A small image FSQ autoencoder, trained from scratch: encoder arch efficientnet, decoder norm batchnorm.
Rows from block 12 of the encoder of a small image FSQ autoencoder, named by matrix and row number. Rows with one number belong to one channel. Each number is 500 + 50 x the weight over its row's rms, rounded and kept within 0 to 999. All counts start at 0. Numbers have three digits each.
Before each channel's rows are labels from the 100 images, of 14976, where the channel reaches its highest value: "colour at peak" is the nearest of a few named colours to the mean colour under the peak. Only what is clearly more common there than usual is listed. The data: rendered made-up planets. In brackets: how many of the 100.
# convs0: expand pointwise conv (encoder.blocks.12.convs.0.weight, 256x64x1x1), inputs 0-63
# convs1: depthwise 3x3 conv (encoder.blocks.12.convs.1.weight, 256x1x3x3), a 3x3 kernel
# convs2: project pointwise conv (encoder.blocks.12.convs.2.weight, 64x256x1x1, transposed), outputs 0-63

colour at peak: grey (55)
convs0.59:535483445436579532474494424541507517394650496485522541495512525530518400570511546502439566470528491581522411550452469551431471516437470543582484436471505507542425509514403475532514517447475490
convs1.59:474509494482638489468482472
convs2.59:526547496440476493459502519536398528529600503446477498463437484534443569497458568581477475482526496396521516514563496594496454510453495511565555434595479526502421549549622515523426493605505519

colour at peak: white (40); grey (33)
convs0.113:451456501559629527511526491525436489444528401463496476417481524383549538517508511520534443489532525527570522509443482529491476513523604489533449492482545548529392486498622500525476447371469519
convs1.113:459505513473530565476608450
convs2.113:583474541481439537456511545583434459571514573436487464541452559473493507448462439576420544478454478473508588492581423527450528533518476564510539425553442575440501565565425443444457514522498544

colour at peak: grey (50)
convs0.38:510531527448549523522550538512501549446463547469517440441522553440443518482458449533467517491529568416574455359405479490522588481483624504585524484469523510523497503564596473433459483541477423
convs1.38:434556480448530553439435487
convs2.38:601491597440489519456474554535378439460549584463510504529522532523476465481425501540456512454512467398609508478538433530421521532437515565565540438514512537481441567540509452448425496469465528

colour at peak: grey (53)
convs0.185:548531429421433520476505570521576533488600560495540548539557525598593538475488438463415508490502498496386485420536493494510492531511525515524511554557522494491535498393410468481515548623476476
convs1.185:528546447523540444504410559
convs2.185:591435569436380540465508536539507461440521580447497493520470443426504554493412507582430483503470471519523541424525447527458540536488480549424576462493449570425460562553449441441506533557517484

colour at peak: brown (60)
convs0.37:573457483572392526503453522514382389506569529487572431513557534588517490533544543501453544447529505506498575456521474388538437523561462538558493511491523531516620515497528460459488564533479469
convs1.37:484471501427599506441494448
convs2.37:579411527476534549492517567513480429382498483490439485468548481461509448510405435475455462519520549452536494459490464511470547471467523523474521453443563542506409486493590451421398423465426400

colour at peak: brown (41); grey (32)
convs0.226:472369408549523484497452465491596503574484482515459464631498637567395531529506507485482451525479485496369502551474522466499479474542426476470480494577507486456484480502504515545548501439501542
convs1.226:562436449522477566518422506
convs2.226:451532470522524487498551482511571534582452555574391550474497511490441599436556468548533500602456486456448529511531499481520494530614455444481567564508448472435491500543477535553505582586547593

colour at peak: white (74)
convs0.190:570511583470427533499530608505369454505579488459591446518529527527482466505463530463445513466530514500560536430486472481530517485492501537520585510463525544532518555563481444362404487571479430
convs1.190:521644505493521512518502514
convs2.190:548500463376445498478513506501501553542524619514473518510441530524456468463463550541468525489478431567450482461518475561491519496492518543504602513519440478486520631562562469505523619636536550

colour at peak: white (30)
convs0.6:611507554516446507544506582483347437481546497496512482472575587566507488543451439458482564496498532464542536461430499461498546486523489507546527509446515490503546484498554474389444476535524348
convs1.6:477627479519476519543528539
convs2.6:521453487380411567456518574533428548507532595507433532496406526495454486524487528558458545449503453430427514468531447500508474530537551565475536479596485512431540608561540473521511486572474575

colour at peak: grey (96)
convs0.147:556526443460449564480485508597418506452615571449510507465508465413554486519511488523414483444542473462531539480503437533539468538461382549552470497528535536502538527431645497509489544486409486
convs1.147:490437462521593418518526518
convs2.147:517477524509484524363483501641503439549508515456500439532467488509514578454507442592468513486479523475490613503614395546476457594535534524482498436546451553463500528539500492469553542506513583

colour at peak: white (56)
convs0.108:557513596503543520489551629508552429469522552473545413519498464475463513495456486540473566483519594448552543502567477427516516523478669522548543501514511552463484567582452468439467443522502465
convs1.108:559617522546537525518518488
convs2.108:523503477448421481517456510473510513597486552524488534536459612515545452425438495475500490522447415601401470512474507512508586463566481526502633478508443458501538574539523477451546572603537527

colour at peak: white (72); pink (25)
convs0.74:458623581517491497464471471484435442556408408490553568513454471387521493497492535489536554473513547376539614541583482503491463521513494519372517491513504551549567529500487503476484466462491516
convs1.74:517547514547563572470586520
convs2.74:546566486415515497447444485549468499568530533426533453509410550490503487413433461520476469513454444526516536558492439574445548503516464575611556389516434529471478566586497454417533545506502554

colour at peak: pink (25)
convs0.8:496474446579448447499535450474523476461558482598485589473539479533509481440536414528555625526456550425509466499589540460458482540450447454438495504484426441494572432487591543493534557568559519
convs1.8:543458489551383530516479528
convs2.8:519526476429533510513592504512498498468522553447522380524441432489436506532476541613431566462500503452579508515560505586420536477419505538494505449513451541426552607584539477529536524565496557

colour at peak: brown (81)
convs0.84:575461539567449476570499551463384449434526480536591485490531541566559460496469481499532528508448429542537497540525560469495464477561331453493511456426491478506596498528602534481502515537506453
convs1.84:480423468500464500481616487
convs2.84:549395426452469501572518523435468488493549593524571473495525574452495472491430543552484431551428415530500498465559547542490573434440497501472616517412432480484446539491552494496436550440540480

colour at peak: grey (30)
convs0.254:461534363482545491470520510500531521499485485513546480512452604579454440576511499498491573496487526463420424502426512473454477491591573499556445417483509491461517461585353509497544509587530514
convs1.254:460471512430613502482541485
convs2.254:546435634503458542546515556489446489548493646445447516495592573487481548488512493520482612509516466491498546456510508400542502512458599520580557590498527517419531510483521484535458541455500492

colour at peak: orange (58); brown (33)
convs0.121:455556595537553497507488387498463530542512448474505581430519385406485533472591503487569428505506465601495481443398507512494504521508515462524496524449489469519412411451446529513509549416459518
convs1.121:524540515551527512499629493
convs2.121:565577502466506535490512492507374498561602531445552406533485567485532464555471539526477432509514462571573440532478514524484536453475531526617544499461486484487383530554487487473472510389549422

colour at peak: blue (35)
convs0.11:440512539445603504510458480484606540442408542499550483467475519429488428469420547508492537527506460421556464455460513588472547471560592516389461379462526503523440501553571490521470489525515487
convs1.11:512559482499601463469577503
convs2.11:568534532480424514547519481478330454499548526453581440574503454504463508578453528552464445479475488535534456529520510507393552453421482524559549461479448513463394559557470465487461484439552473

colour at peak: grey (73)
convs0.150:537561478490503568479484494562437507455509524444514406510476369452439502528501506517447517441557521498598529517488440481528458508331511554572487443503542567519462559553434439489457494416463479
convs1.150:517538555432565514500407491
convs2.150:518456539395529558504501531541456561513642500493514492487477463524516378416476546473455491427552454489532443480528452612489512500412477562517504431478526509624494549510561456483435519494439506

colour at peak: grey (30)
convs0.54:501575608449568514517581511517462590430497563473519518385443454430509466535516519597501486524509486412558410482530499545482481530429537477567491478448428502469449538583485536568450465534558532
convs1.54:527501527488480524509640491
convs2.54:528624408469477548444501517532450486515554511421523439523427506412472509567510457565469507503493512446570518633498490509478549529508556512609505469506507555460361521543495489505456443484580505

colour at peak: pink (44); white (41)
convs0.154:521477522486527455546564522437508559514473576532609527471534536416444514503462462517522479545447490340477443410479541502518527480550573414531583598467424437506476496538488533461496538569535462
convs1.154:516526507499363466468482488
convs2.154:523571468477556437446476396517505496470573517523528459482443440436460475503477476599488555508481539394534466500535494618434501502494473492566495386519461506475363511555513496467525451609509521

colour at peak: white (52)
convs0.203:564537577480474534509501607505402449457487515476547425510489450539469467478474486461459541470538550498596553475493474463499537488479631570542539445481539564476470559548433414387438433499490443
convs1.203:534629501490562513516479508
convs2.203:562473496378418497501443487487498522557532560504485521509478524518510455399409533480460532473478415553486477428522483570500534468496518559511613464491441495555504593531592450438477598603523505

colour at peak: white (97)
convs0.61:473546471451331493388469505504491540503538500499471476451431436453499513511491517526423559438528564445488497510439444472568441534475427529617501531573480531507542561529606485513490500580492536
convs1.61:555542556565519545533573540
convs2.61:472474448530553389545515418456569490537445459551555449537501485545522483493481416516556525562415558533541462549513558508405554448516573442488513451444411448454431461534478550476564473492602528

colour at peak: white (31); grey (26)
convs0.166:561433485487375501512425570491489456526480534489460449592520601476530493497430492390463461494498486495470528438459497483549538478526471532546513497529530492508598480457642462412481487585449428
convs1.166:464564514453542408446490463
convs2.166:511473477425536539497584637503417520435470556515474419483473466417486528602499460524464577533499571372533488526449471482469548500444602496534449501498531534402480529538472463500458441519522503